From a checkpoint of a small contrastive image-text model: batches of 256.
Rows from block 5 of the image encoder, named by matrix and row number. Each number is 500 + 50 x the weight over its row's rms, rounded and kept within 0 to 999. All counts start at 0. Numbers have three digits each.
# convs0: expand 3x3 conv (encoder.blocks.5.convs.0.weight, 256x64x3x3), inputs 26-38, a 3x3 kernel for each
convs0.77:484440465487504439499591552550526541518574515497477523600459503605576415419393421497470524532492541495511426494521573565455577456453469566540368477505568536509534438529459516532442486484528575523518561565470452472589589480529507518457525448519484498519434552556485440574499539443539561438597495460574395455523543387425471524450515465459539503423538513
convs0.78:542558434387544435491502442507515401526437507472467456551502402478502576412378511546506564530466488503489490530543545579476444518549448514440535480518446553539507502497441472503497516416480485486543472569591478534500468531437513435517562428518484531609610522551490452535531435564433552506451471536435590463487584523579403538437434505521444507465489545
convs0.79:573514529481389451480524546491536548534529374484521542438429484481602495537472557514481493552563554524394479504541507445510504467498481369440517445575448533547560508545537522503447499501542468515481437517440480509502478444513480394541472553532476415479456621525481421436512460487464338438507502536489527515506374426479501584556488526454427539467568474
convs0.80:368467560553435576530500433524414519501510540530536489514529573480450539503420560471533511452476451549546482544567540404435563435455402539542524549518530577491476541524519517567480448496553492506454524494518607514518387525401473545452419520506541493466550557524491449496464492473558444530521466507466532531486496459557534461508611509428481461509559591
convs0.81:527567564483516531493471440529473584524582560497477606488537527534482513463507449460572447548428428501458591493487537469445449443585517487479564438522531514506591512474454458601484460440496538533546517501522460570552548519395542407530513411478520541509525493447477548534557433486566431539515577528572531499409550416498503432577485431476504486434431439
convs0.82:480498547506474453475430511490549459567471394538609569568488485432461516549463577555488488436532436475533491541564466504401442500527498504411477457556522494516492451629464540424495504504526511500496410500569531531499506432450486444559567547612518552493535561486508521490517514513526451521585535534516458486505520586543455494461488484544496499501497456
convs0.83:419498555467571482561505516570472498551542486435528522499534545449455510547528414569428522439705452510519446584478493505428598472502590548529490461437498483488449457433485530587433470488481427606455556478522551421504492463528480502503475512489621551496479440447460480474495556542544611464505564544429581390472445517522496480481492491485510420476471494
convs0.84:469479442483448545584454517403451507547474494450462447530582386530544477490518469554527644554461503512449503540465451531545492419514565585458478568561527470518424493620570452498431597477492482478544541515516492518522508442481493428514475393390461504444522437457538488559448547470508535562549362545496411478452493523532538528459463522477507456452538447
convs0.85:459498459550475477497507422511564562499536451534522566600451498512517561566428403474471402427539451556487460489514461496501505481483459538502561528484566367545535386522411471515489552401565511478429432520462478543455550555451570490577510571572540580441458557497497463502471486486528469546491519474557568436481492513496505440515533474559391464513503512
convs0.86:491527530429574463389386443576495584511516496551523475489474554439558491496510397517527543459451476425546545508405441468457501498605622448570530603432527485488490511580449495542583485453477470572575598510583511511586588592544632422520472507421464502494467472495521486532472418422516487474472472530449521507534454544515474501484535503609499508510426461
convs0.87:500514485469433564511510471462513496511595479537481505492522615472442458543523477513444512445568427483504567518587453491447496488464465437516497598604530456594492504507465545514507534522443508446500470425475507444497491456508521549513479490473520465489520442438461446519425520527498474599555535466604612467556484581554553540437517471572585521426606550
convs0.88:569603540547539488548429413440442593403505480595423495520511555543517552429511518490453550481474479463334547434431502486415482570496545498387527543489547495578487448508525455471541524441513563527460535583486589504526571500585480564445465497547546539530514560591421502593491438516485498470511518526509520597525481473513411393573472496466553477500606520
convs0.89:474498536515559567508476539523482457495478510557486507569500520413473518486466521474539480467569536547488515449568450499418522517507495529579511382467548580517460489368546517588529538503515481486483428524491562472439438579476528452407513508534536506542544594631507480498433529513524400420520505535491416532511540476450517490492484522584435341410450494
convs0.90:574572487461484498479479401495483488490459432508564518568420464564533490568481551468463440525575504363442480488447433519339567541480548510578520505454477542561516515476499506636518475561495599546414553490438468562481533445511527394480465613597506479465522512538467417496515491536513460577381541513530463464529493535471463501482459451507431541502468474
convs0.91:524525449489317505463516464486495494435466479475464437492467511441453477496472509470514494484439471484429408477587558440550546489478490436560485528548494554474517475404532482458509540545531530476595518503586454528551494460497428544510445496384478492509497534509483444517462462492481533585475512501467462522394431551512506527514485471508499437562455578
convs0.92:545476490419515480504592569400540419537421532474546486539516453529466552533448462531498505384563486509431461564500553494423565593450414535491555614510506456487520541428508570498517489543443446502500486583538544446440505459549503557427432517499415504481413570456502524510518486566543491490364549533482480510567446498580523511536517564431448442507472575
convs0.93:543504488544389519590498501435467498544516483428521464496491428525519548480500477358534460475430476421527501560527485566488481536515459488547492441496420509484519483481493457487577473507519552611472464545495503556535589477499530519564369424402387482546467608473563414452428564425481446409477454525471523436562486408612483512565421479462544546469477561
convs0.94:513425514510469533509489487466467396460547464487495513431564430528533438323446524477486508457421528507512514522615500557514466511525410555600456490456490456527504501453499501608480516510570571539541518500562526547468432546494476444463423374442427426604479468480491486532482474492565557531511539526473485540510481562527511527499508476542419540484518462
convs0.95:503494475552488389487556523517492405409479525466573380498538578505508461475491444466643417513511410432392527513451507456461455384539495541468599474518471432468525561530508467487466546525443588480573450455486627428494460499518385483441509513454436484566515474493524474577408537463470477467493550568451534461473433554500580543551547431534498465503443489
convs0.96:504534558538436527510483533536547481436478492499496498541511540581481529357525437508492529557491560560520634462573548511538456479442518607419468538581564588492506551561467582433493443561430542504460494511551496496476479462493508437442519397424556515522574606572468461551534494405554507505454582520490571536492549462432506505561424503532490494612518441
convs0.97:548483508507521518569449523534515422509409519514482500530353511530589469513455556561558575485376489463608402572513502521475462447474551493495579625426511484534529420505379432567547501510380465539586488491541541588532531511525464462483568519470476530498459527526495596428559547481439565486541501453510541445464509554567578463475495594477543437550427517
convs0.98:506489483567526461492590520517499408459465526476459501513591419547465473495525523484577535425589473599515480493460541466513397488373460514447473476521427470529466417523468521544506536508550556495511471498590473519400520544448486433478565409474537529486448544584559496505462513496523583444462453459540540563462518491451524517515428539556460550419456449
convs0.99:510478458538479502453430538452586476428500511451554503554564383414434581557509505544510481464474402548491483428464415531583496538514481467488434512513563498506570519568476492506481551458505583527503507364574597473472412472592564579423509553542492576441446595512485508553458455529459520391521445544554535454426541539534554514428576540551427364515580581
convs0.100:479461567368472516474443539451481464500441473532479483514463501484461448418489587613444474516416600527469455469444440441528552553557451511494611539512497529446497463618395431519546499584559477476517509464572555452643407379428486532486533326474531515490455376468519526564534614520477588445497531480491514517524459420527496461486448531529468556557477404
convs0.101:544462520515545548575571437490506503514493522488446566474544650526569426523425463370513454388431485610487502486534466522526497365388493557532585505408567450469484504531518411575547616440574484500467512503473461553514518422439575463464495493515507459463500543594500524458445511528461549549479492522555453536481518546495598530430412498525566477532516524
convs0.102:479506486517535514616606608535584505592550468514465444493498416443437483523492470432534478548535457490489445516627544483474448407420446636590499499506484436428467450414480600553558562589518482445512463479431492504507546564487460549553555433495435532509509481468531523506440490521577617524518485533464579547576587515445446514584559531472534548554494506
convs0.103:506549519577565525562591481486524493530482470475626504483513553468586519465594545468530498524506518521560558431489617409451494476561405472453469559414425550463434480474419429475488541529453517551539503343500506529538471547504376446428506445499519525599507521476530538524509506506497465452511519529398492498469480447518503488449537409449455408446489501
convs0.104:460551477540552622455544464563482530518466570551506512500434484570498391496438656425465539487514426497526443467497512435489511525518525529532501443454506554517431483530523525477550456600439482421473566447495479453509417482502500473545538565494436426562388521431471469441462536500476492545472610406519474455515461422460524469530529544481426555472448489
convs0.105:454436375480492455532504475473516490481439515565460555547362519543560457452463459510509386541504494511489471477450491482331464582477518501455631633505562569385549493536437488490497489521523443487443466616481542478448535541481495503603525428537461538457526491434478528488502482413492378565528549551538585470506562486416560431516496541471468573448423542
convs0.106:488498539441466559547584354470485474497470520512509552478491538553554493472435483406528425551612519472543515419461511489484490548442567472490557448470533505458543469500537471461498490446535547536467518500542526486427526500446499333457471458464572541451533462504435399509501523532514498519533506514490608555539433448569501500520550504477473428454522517
convs0.107:552576570532461507559526520473439484448475480483458398613531570501410483484476455475531486424497521449369479533417538501476493525515497446480471541515520470556515535377475461550605420480466551584546439521560479509493447509566423446538413395430554551513537465450471531639420454417441543583589474473510450478509433562516485494489513501532499522449517472
convs0.108:574537474538552545491435413513549461466479482443462473444502527459446541508563528556520503427555482526493528550503506479575593530538432577422459487568418509559556504511502494575562563483477534534547548409591533518545438464498520581439488551428517509511521436550510546514490505488481552513550518529571483508482514462530472480408539441540556489450524453
convs0.109:429554399484466476471521399576534506479459411493505509479496467538520430479528481592462491604345494508503431498558607458477492464511528536539467443526436569539580500502512522403412540564506493525582454572471512473511536534562531604450491476501467564487526480530541532543557546594586543464541526487402483532423597506477528526486503495568548484472515549
convs0.110:421466493424537517416397507514499498473437439519512489530485408527559521572574518551597543411425486399449612549530603495491501385504524513543489451493521516543489541508447442564572511467542497518491502427415484523597579482440601453479459467453408469515494467469421463601488569566520464414458479483520516528495527462441490457420420473456476543518484461
convs0.111:530469493552474591447494593473523493533484546419566532526479429497560513461416459556564470571550571449435545489512541572507510460550515435417532534344442549508505510468452500542563564488525495559549499498511596472459532481539475485451389564561528449428498496526544498495536421553489488474460564566507526591499483480432536409448505490422440536494459472
convs0.112:562486510565545554488460590578630485507483475481461475480461506504538532500497503479543447544473508553481402566465449453481455612534487434452462550486534498503563549614599488584450512433556508435496455434539568548492539492475424551509347518439459442476443502472490548493537588493494491525437473463574611476477502448472594463524438482524502478535612542
convs0.113:435469522515492531490479486573542465510483518501530502440527420398510472472434546375484493551424535470470496541577516453457488514529494551611462493472588555451526499560522487490436437565576465507534451498589481514501480515379472556515605494507537493584416488483491468485466598495500490507530440541539569523525447428436376479421503515523481480545502468
convs0.114:429515558431419437482562463478479518471527487570539553581615520469541541483568496510537465498478599571555505476538428435498545492485506560464483548486436486453481442487482409534500547509476505459484494476445418399510622523615575495600566544590422483539401507437495513456453448514447513474522501506508477425456533541533526603579446452592504466556528504
convs0.115:470348451445521462554531548543526488464488434493466477553496457549525484459522420525583507451494570416519521473483488469551413401465517615563469430490524462444512527551526459519481448540456571554508481568443485480550470590381532436472612489539430410564464540496494484513533454505457562496494602565475436537470590547436495442430497426524433506560471533
convs0.116:483544428452465449484452472493494504441514454440501471516542480523413489555451452432497375418657513507595481526532527530447461489519447445509551463543410411411494463484440415446483474528525598449564544457530507463561503446554553592562374500505466516521457512500525507461469440451513533474500501548522464587434489543506506463427550439446447540488473538
convs0.117:431500463431528540491465579506540491451381404423511371557474467488476461529469439508447483518541470627506555479438463374445496472472474466462520426534571412495428421609539542552516535455490530477511530504479483430544398469410475583476454522412581427560514475500499536483461491489609577526519493509553480399465499476534552525488470496482608526586437472
convs0.118:430575589436483547542581494564521573644495502477480528535485456484512524520507475505519531537478511538518508592604430467380499518491512532428476403509513481406561553566478523557538463522528598466441456462447504580436449402483449580413548484625473468471494488552512505468509518560496399455473484427507496477473494572475521385489590553464449440604573508
convs0.119:467517513526521500578422471436538457490632531567472513488583497489341537535527450501547467556497501551558542411475395494549471474543568565577498375499532563474481507382497544567506481431451451527466518438514462478533532499564420502515439502489526499490585436471501558479484404468525553517538440456504471465467529544505448537477500565527553445424478551
convs0.120:566523440493476419465589499458460456453467446485495455508589490547502577535592458474428523567640534515529482490538588599544480473474584425493498537436514468456515488473462481496474499514528467517544491582551519631439480616490547413533510508474457477446468569525483419471488543517451503449404540467526579499503531570579580498537451501466427459515427546
convs0.121:528511535497474514548589449486476419430463464435570490547566503478469404490429587527500483551552551544481553401530504528551390491548515436398479527530441530617514508558551504565550486501462546360489507506497516428502468508586471447552620467547535485517465509411506520603477533556446489558576543507566479460405430432471529434395467477502419474504560421
convs0.122:472491502562606511478556570525559552469508539497463479584476463484495529605320468454471488585527545492450384483609551469482515625428471497429476475542557574549506477578589572532493446494498566472536568542587566489539501517491393469456472457448420529509457525470490440464440460499461516513465435466533499503400496469525370519478535529470426429396506448
convs0.123:495541476486433442464430488547475491542517552376532550437522516465476490567553590513546485486548499454527507532448380532523438484517510569524450453514437474544511449454434520502492511485504486545479465563496528507473454459482560507458539573554497492467540538404561483438528519401558515489537512549524507467513492399509454493463477503447567631427448479
convs0.124:559547459431498545496521493560511450561582458603476593545411529592467542494518510466481510569510509487564475497501616410579472421461437443440468491550528486555489560496546540566434602544466507594529402419564524568474487515507508482486559484447518488600408515406495449534451529427520485470519558519510535554483595496500524488465492519457476462518595463
convs0.125:487541539404503560450510448488474504497517497474465444466435507432476448578543482390574543495470548483515352448447505400440516441441520535567437494487502534524514547423524552495537461496469490467436540480553511470500463535524448532449539519538525610511501531581530515513516487435501474518503529507468540483474485537455479481601534509494597527587474503
convs0.126:534506520569442540471505398455416531547548482448495443415558497498471376451434481519481578532427486458531465481436479557470449446536509485512452468483557547616531457477486435612509471443456510469516528569526487536571570629480566478490492484452506493514455429542488520521526479533530472520539495452566466548565508622501494488608450501462497530489475405
convs0.127:513508563482412556525509492512534483541490517456529544554458384543563465447456412436520471601483549463516496451505534619571525584533449445488501456553602515530605561577464466459462577495489378457506451435477588454480603540518465538455501584458459549447507555483575425496509592480460549472502510444509540501512476503528525500550552570432474485498551497
convs0.128:511549488435414482444501482474458607498433456482505553611525506523443471490550536517547549450451618408462458454427498473508493559568517387454547538531518578509586550617513542535518448439500509537532525534512465487490556469487452437512483527551493523506578511440511506443489455403494358494502583502546548450483333413460504489483448495494511506454467482
convs0.129:539520527497435499571500532511540592537516590530466562386479530449520543563549564505500513467445498523491628445391440494523423500421541520499515531513520494477396502373404526566492500451466611453439466604607540493529512473512444617547441453440430528498478467445448428468511409478511523452434436429535525496400504560490499485547525470502503485460479454
convs0.130:491470488555432486489489568499530490490532515452441542458634558521452521457423402476363482524398476551467520498578550378474457469494528484667471361498493481474482526478375616517486506500499434590503459534441442389500522588492471513536514465525603454489476485445638511453574579509473486499484532477474497545541515431514480552454499504506567608525530446
convs0.131:544586523471464657455479566518527466555582503525502490524429530465468484534444537458596545454472549618518478469563510463468562528550480500538561431553469545503507555501480608481526450455517546457513453485551515477470532547459496542462534442551586528522540450519518540623515518505488474586403468543534578478514426496468464516489509550434484356420447469
convs0.132:451490549452493477388468491495490550445492532530416494533533448527466471497561575455483545490547359502554531405448501528622498505560536436501481595527514537503541572465438538508497495512498540443427460463490466444540543448456527429454575447457487584471411405525533478557458428493461492534525387497483523552540457520461462448517461485470466448527598611
convs0.133:518545490485485485438466430465505504551498497451521468473517596517492437561610468424477458465496388482550443488421467454480380469441424456511486582454555579560525466522567427576491435562536427476438555501527491488494549502435460395539466452559536436517506566402567508504509511449492530482502471399445495574520485493508492449519556385509503540538456536
convs0.134:477507507444566605593498504496460517518411442444496454475454407408454471434387517403463616383524355567541512507452524526558574521493474452518562525460520466569548469521487515479434506495546478448577528485478473469512481493458443488456526544591527539571526510565544521466470465418468434463530497522453366488571486486513507521478531446586502535526675534
convs0.135:493530478621527488558402552444542531539482453535571483535503535454631437501462446487517485473398593563515532544545501453420472519512509564519448511630497479509398378525530457455487439484516460485525493511524501550436425480423492471480428515548531514512449543519516473487441564464556359542496443457488520595567586473535404645524511379543438548425537466
convs0.136:517543511506453578508429482425487545494551445534361442451551529478416492552433451474467533493431385461429437560463539509550482421552517512514550542504563531572548473484512565352477522527441548519490536521511537526508489444387487465496480377473505427570551423508466603405568417549439506461359496492493576430495586522431497419532510476536509479467427404
convs0.137:426521477466495505474455476557546525555572496489474501474532498474615487581447581444478578448619492553552533587507463475517510400564529500511462454469537487483459575573513456644401541527441431511477552488507430532553528495437491488477485601447469415482499573482507456462496553382487494560529450564508517571432493528499461447489464453565533447418602521
convs0.138:542403505532536540422454558507510533489512562528470423456439511490553452523449454404532462525507512571458485417520416475422453590480568538500555473454463479488520546564510542519558479561438570499529595414451453506445470555482522389434523542586486456496529558490577490527392579483530341499510539520531483402486545510450492480457454505487378376478449594
convs0.139:469511489515537549569567514568472455522503482528539506585478597523630478521491505563524575499411468532502496476472578479523474495508456521530403462539539475543489501388490499399443474458464453502501491491469457442501540559512532459522565603621527473465476509522448495425530551517594474503618536467456560401451500492509475514540531489560488466569569478
convs0.140:514503449514543483509521453554524550472453522563508535521564555520610478508557550542401459615486547491576545429496505573421424494440535503398524487506465436462571444545428504533519532527486497501550488511490524557513477427512421434426483477527507521464511412463491535528496605465507525497451478573547489479466434485482515479413494453414473509449467523
convs0.141:528464487503462434518572464504527451494561545504455417515539563516556425489488536416468425478478508518499568483574494420422556518488497475525543495473450542538466447425451529543534520476539415473501644545459476454557532459503526544504570540529539527525484529508493547465528444466471509465528504488484547487444444489521509505499409436511502543519482431
convs0.142:514499570475456497546539573514576414451624508513544507577428553434454495448490539397474538461370498463478480592449515445531424491513457514420513456621515522571422356515525477537436556459531520420490500550552420476448576489528574604538422527518524493531480434531527556483421464427520485429471433500551476490558520472531541510478475438493412527512511510
convs0.143:458506535477649483511554458430439573529441504524471545581532452395579485506532477520529488529501502436561478591524492505474535500510525529419470565375468445544512535574537459545434496485504581535559478535495520529575443574437482542412543432517442507475472597496496520481530507544494521483437449528493574475463548510484528508444631576606523465548524456
convs0.144:563511532427449554529508518480427410494483470479524507487529536481459540459447477519516597512547422475598482541474509483436451513536499526429457472614596454489535454450515539430503574551497541499485481490486578514592422546481399534517517585520543501500502543486561548562503470616454532553539441452443482479591506537450530476478531540494571532529511516
convs0.145:555430528529449512518454530487479445540588488499513478526504457628497568445505537500562588489512433526473505449425458451482483380495472470385453438478400463451489506535391481520582502512415432554489620456508499501472620470538488472535526500503544511512547410440502505520545448561477462566522454536499537469528384511437482532516423445510398510547438469
convs0.146:443549491385513509476500578494374481523493556525557520500473528473487529488544484531505561645537512576510542443540481470454500459491488502506475450507499523442427543430611542484497438475576468460454567556611525561461557565504568480519361456471552447534570554490524470434610457516573380477492645510532521476504497501491489527518587478486503485495486501
convs0.147:528575514464546540496490471477517480575470522471545525462510502505473527428442565492553364556535423536434519504457471499495494481480510526432556612546406485626559551373464485507531506532502435440559409538528469466447501542518528448517467521419479543526509570587509477601433445406566504570577571481485434485475605475478486538498499616503379576452525498
convs0.148:501471506534483464556463503540573483436446503431471548509547535461374437437469481548539477500520530577513533547524459563438530524512548478475523508543476501508492489570513541556512489505497553447502535522445543568509515387407566580391409418476416570528622445552549475483553442472439534482563453483529492472447471483504496478420467502488579446407379510
convs0.149:473511546533443523520543485533505449542493502450473529477491518470398566573423659473558511512540445439586489483453440405477458466513548478484440446413553440526495572552520505467570528465538565441477337494545530546526587481490455473494468523462520623528473559522516438495518485538431620497442541507510509467465484544600467557544479495434446507439533541
convs0.150:515470496518484536518496477554524470368445459444379436408519464531541541497486594469486460386493446458476329427457499447453421472479439497476545525529522488475430556528468497545478520523478521435463419612517362490439504455475539507459351465551410481467430504461533555469521442446515508450459502472483521553483505490454561547573515443542456532496512555
convs0.151:487484506449520533443523472529458489462463465480475545556540469482405477483545512522569501497593426546570552418475459436468519431534478547542616467533462530576471554572492560596516504554493497546472562454542535542557453534572444538466545447524546525530430470538450490520481446525472507518488504518497515448482482472465542492383421514486443468506506464
convs0.152:521645581549571499568467503519483570478470460471420569492578628555600520572549561486411536484563482542522464470553499445514477503423502512516551510489506495576522497484555528601558487584571500464622435456480586519554381478370461490529533551460458530460507668542501450506478493448450562516471571476446622544493393496409583526524478478563467526416450462
convs0.153:529527617465514514434470513542538543516503613560519526450523501562407467426442501463519560537456583437556589506551454558491568483500488492468495466578461479517547565532562610510592524472454492620514496397574546418466461532464428502459513382551453479554487459550453551502556532510567412536505574618495503537510501480489569561457514413529486366516457547
convs0.154:538475477477482480556464440442450458450547494500535526467568552524581508440534559546469593528570509492497522458587483493558472457509507490442514575533424521503469536549475453500517536461510580575478526552518626535495468481573385448519540431525449584501510530547554552531480491530482471605500471438521487519579540543543499485492389489466388394560551505
convs0.155:507420554515490464451519486499478461509383457512407464480434512528495546555648559562534574562443457431478428578489515478470492544493433495458487532629539464527427537446495537499509382581557529533630532482527591536458491530454521485463482460478505479503496589522486539473492573396460478459445487504543519545500594440474501531478460489526501435506585565
convs0.156:565555540431615559501523608491479524513548574493467494608481447435534552458488480454574652476490518606559547477523523438502387436459484497504599549468567451470447526495495557591518481456492484500488510422475509504564527531549471456556545522543485527519441492527479472517495565515520490467460482487507482459420512480610420573402494510528427487505485466
convs0.157:519461463486512532443477493430565582435399498478501385594489467464454486444491489417422489584459467387510390431475543435429573534508449399564508530456501536506524521515574552553588492411511525498401440477515429509616398537592563604510454583490439501452549472533455489528446493494436564524446467460434493442464448494431476489499488536536425436531443603
convs0.158:516541511455419480439496531515424419418517400518540494556624484498379455390521482474471503583554501534464577530454483464414428527475404602389492523504534506405434541529488511504516532586561558519499527458489492457443511455450474486613554475439579561486581511448561508464566410417493503625566538502547444466516473529520489588431491532439542436501481415
convs0.159:524461451541571452547511505536403442460402487537516582472483455469466501511484632459442506546480533502513480471521497485486538511525519506536561513585494471462409416406511470515541532573578475461472585546547558471478489439486454474521434513446500474446478553480492456550437450534515560621571481531448530410558537476527514525512534467479497506415490446
convs0.160:491502505394487539508477512514497487438483442480504484465549461535562464502450499434511486527443560458640499484446502560491547524499488533530510588546465519452493479466481512506523526541485532476430486443471485476506520459472520522539512549521536464400503439471454436537493470403415587548510552462534458504482568541455570551528474483495468487485516502
convs0.161:544549520468446531520488501521480517582479464446506467588512592455597464442454508419470575538390514460499470420564512506500485456544500431566485582483592484519515556530463516484532477556597409563520426437473488517527487466477573523533487528380488533508551487414492456507518500476450538555546545495465482491522524557497508475445444474501457546529581525
convs0.162:547534480479462427507446493463514578445490498510404536440501472458500506465523515503482557406418544519568439537514458476562516522446465500521482557452637474535535550529485422533475471489469404535432490460504663632521613422503542497503536481473539525595515474442541483503558564511470444527511527444470470448526404400517524508604517581545604483471457486
convs0.163:505454508464505504426518489489516611487570409504506556510521448498529551703665490459500509573528485408556467530527528524455449527527361561533519478492513449395433498532441440486575533524576483517505496526417461564380551446536542550445505448571439544439508437451440470499472501498514528475454571506508509469499599476484548371466427505550544466465410571
convs0.164:493561535458436435474437407466508541489532486474463494434415552475564520509475498539538448447502541490435436529515393574538525587482381467487427564402494533588546563534557422522516536516516433450501579434509522573526414512580551481484483544412453487446440525537594532495520548546553548513509509468461548531558581509529521475519531438512467460501525514
convs0.165:492535498511521386564442530640476473511509530446508489540561461593578427585455571581358441447347454489388472551545572454568486522540519486450411532455599505486449494481489555471453446420498504472474477486521501515410554415472489556552528615489509607523457490504577477485478534535344599479576500496387537483473538494489472475530460493507437514476477544
convs0.166:490483416571500538552489458526586529401441495426395459487456473522546516482514574543489461481501422506477447545510529503493449467523490455586505500524491498500498504440541478494611433508486472557597509543525489533509505473419483453494404510490457498502515585537590587500554529511527521561489584382522550517571520537520507510450549427518486525557510521
convs0.167:486484497500528475515413485491523593409454564508568510500544435514541439583552505586482529576514497581492583455424474414524515528542541477500573468470568472561431579550509525503482530490377534554407456419474519469576548504456474525489491479563516433484500514494516486452634558474516479495658423538587531514440388502525473593472457452514459493431412499
convs0.168:442555494558482528489512516520412529473444514502431579444516435528423497477501455438603578530446556367451448445532604398466440537542514518604440555555545416420471574481525432562477494466566497524500492541540557528502387447531500463491399462516474515540555508517466565497522467534393436546397537559501516536535498465552467536571499441544483550468513507
convs0.169:465455418571514399448529361466523493508467471472437550527440415636540485517535540462543475481546418496571492504515564523452572530576522539445463502429527430564416373524468482516499538488539534456559439534574474536497506531561492542478494480599542535491562591509497558578471446506568518512464509544512506480494521488573530348641515478459505444517416557
convs0.170:517440461483589469569517548485561579452420519513509432638520447570484495490546522468502570410567513489497492497547421457547474553507516487475525517526511545470593415503458503574540455609456537492491588456490498468533506540547505368470452598467509527490472605523493517501535547579462503490528434450513465416517531459436508557516507540450480564448531493
convs0.171:461511442409504428525489427492524496571523376530508443499450557437507560434522544508560487389410539452468541517474507481496543464518461441550512573511539490535494482544505496541521472511497426499541598477566471480566494446398546576440571471462533477468444401476488584467421490506500544495450493548498490534510484606566473503441495494537543534506519544
convs0.172:575530592532486514410466521523480532525482475508516453426443557505599562440555613478531510434652572471448480571589462545422486449431485502493458551441425543499497525497511534541473497463470563475513474509503605549587561527506596445479502562494436530440530645587519507537522503535598462570580470475553497512499449485479495498509553491503454424517546468
convs0.173:447454394564544567471538465563490456388535451525520462577452414470419546513445555510504509475371489605441461491496519444611445427519503562505490463579465523498508491540480494432515496561474549474480524590525525584560468436547419571459442421480510550409495533481575477491525475495439565448470514499457495447462500486425522444499467516418575436452493401
convs0.174:576454524560450511503593486528580489556419555523553514613473442509421591492513537449426518505557530426478509459573431484423484497561507477478551562508484497512529455534547437491525451534421472463471470586483520563484613462559530527437474454488515504553528437472440452554482506477511526519486509578552565506535439551521469499505381489513423501467345473
convs0.175:467458437438492481468492517517404498591522479565585522563575453532566380575514439487477493605526437514517452422408479392394447476452459478534493454410574466469565526515566557605493553595531527552525552533486474482486485458550448427563515461569595570505522506431583394359512501475483452520520437496496444461492466515506509531405531557421493635446428539
convs0.176:559445492456494498497469466495456588521403426554468444591444450435451509482426577480423590475437512454524448547499510462567458478551449457553576485584487559535486500528480433414440487426395502572577466419416382567551490428519573521467444514505517607470459556528367567525513554483529463539478426567584495553520425496496472550527372484540533424458441516
convs0.177:499437453538406431528493425486489511454507492490474507524494485463496428456521563500414449515545513588487452532435500536438492535553523553501574447508481484456537534502490526426507454492487420566481506479547525561495434489538473513447484569587493404455480516474571476462471470461493516468540453477499467433612471419578562509536473560442529524535464456
convs0.178:613535490453432491536497548528458551410456485463567532451480397338488557537518559514542487610488501519483566466534544567483562496545418481491354547531580471584443539440575472550321499548478514536499551465561562466611397468481536453447575553458567539537462496514480555528525494569487411431482530511505490565549449520423452598506423415434399538469542481
convs0.179:541519538525561492567421520463529490511550464487458485520503523464434579404485574471573442535519495455469456468495384561530424499572406531487574516441472552519522496554446461562441484538462519490407535417497412449566490482496533551479583487519487513419410523477499533390507568506548586540501431453511545376511525510449459478495520465530494504508615545
convs0.180:504441496513440515443555589478493444457492420523506481495579530510613622508494541541579404603499371499437532439505413539673483471446494369549558490482515535465427541548452499507431488526496566556540441434460524557549600503440453468516457430473528518473485511474464386488444535486476512470547554501498541566497498490397545434456488562491448435491542552
convs0.181:579527561511527553498527539561455548552484473541428420462525503581578527445520520518467473482592580477473521569539494553511477482447565554565603543456395526593467425474487555597531587504528589430660644625456487511493472507461496397557413563403482503457495443544458461534528452480485457602514543499585434466524516434453489510469491557467478408533424567
convs0.182:524569429545503534481566493518478518548506487533475541502518660425601640422516513491517525530495431452464490519440539519504456543473572487479578519573421438555386525455589524528503416531533413458406508602505511434414539518524502501419400542493553520547501455570442496492513461446479511507486496579532448520474553563461490516534554487400467399491394457
convs0.183:476489649465470533482492439481555515476491443482436440483618546417490532486518616507463480439522564504451609503496472463533603505497477442467482593583421568463431533545513567419581467537517461477528599527554553471605426434509453467453505549451501470498531489551495445502529457486542504532544460347466413507523483518423384499553497563534548513488575542
convs0.184:486570528490574530504447490514454458378490486487589547475475466486447467401452588421545511571471461493489524481443480413480490482432540549346428480499464537523506444517445568496439420547632558587580582458583563523475465464540526518567538471449454472510565479498510515513498450488532479535530486506399422638495520486480498526456578475470447527526508453
convs0.185:582533461439465486457460492522477483447554514400542458464412457553495564472490490594539432504578485501591608575578513510525486560492497548504394534511566456545429450453496543473499580513638481457499480528491495526507551449423459426452537479472491472497549524504505514464507435415419464571509586472460508379480468449462559419528519604507407507536367487
convs0.186:533452593605510524436493564533489459488506510457447495633490473474653508456511499448519499479381540486517472413454516437527529521523358493537592419514542453612466527503489512446456590433459435475546536552552566517534464532519487403456452377482595558578555507500616596574570520464553449453581437528427580493464582544555461507488449462434450544521418425
convs0.187:553562602495494444459403462454514518485488530438530516485428487472553479510571505541473477509660477509501426513574533488511426386515467499517644469427621479508528436535513447502485477486446483460500538395418494533500421589502528541469557468521523449426489473497552599460493553474538494521431409472527522470524510510491522507530580677529510557550471563
convs0.188:501470492497517556524455528481415368487568446412487485467481547552468510517555535488567470486415543543507484454422451519568459500579433477472575504394469543451445511511509501404544501486553497562574525433486472546533491483388500311511485473458474526474542419481512488550567544544445554536485482449431542473488522519545443531495453566454542531404488460
convs0.189:484489450460473433460479510497470452508420533519507558525503454562504444435497425547424510432507469412536482489550513534504546501440468467490462471525466530488520491485555512542464390547569451523564531550426452492497520480546440466517551430515540470484503544601492471543447465414440513452553490616515528508525481491425433543543541536415469552457479467
convs0.190:492494479511475458495445510496522454560485458457456464575518542533560597479420506525459616527553536466516513458396433435564379530488427413527464431424495569540602531460517560504529443475490488512579521476503503530451528484568518446570470476514485456482495524577498492503451484522507465430466403493462465479568489474518503573449435452513535528572462432
convs0.191:522436522439511447549515496546485520484472436349480496498513454519544471624536537463548553478440562524558383360482458380484516564524499504489601473434488480509446591565492542486406524517394505566540617427525551441504508564434476562580506484482532498529555453537494527533470465504502485582419530464493505464514465519505485548562410520498575457476424593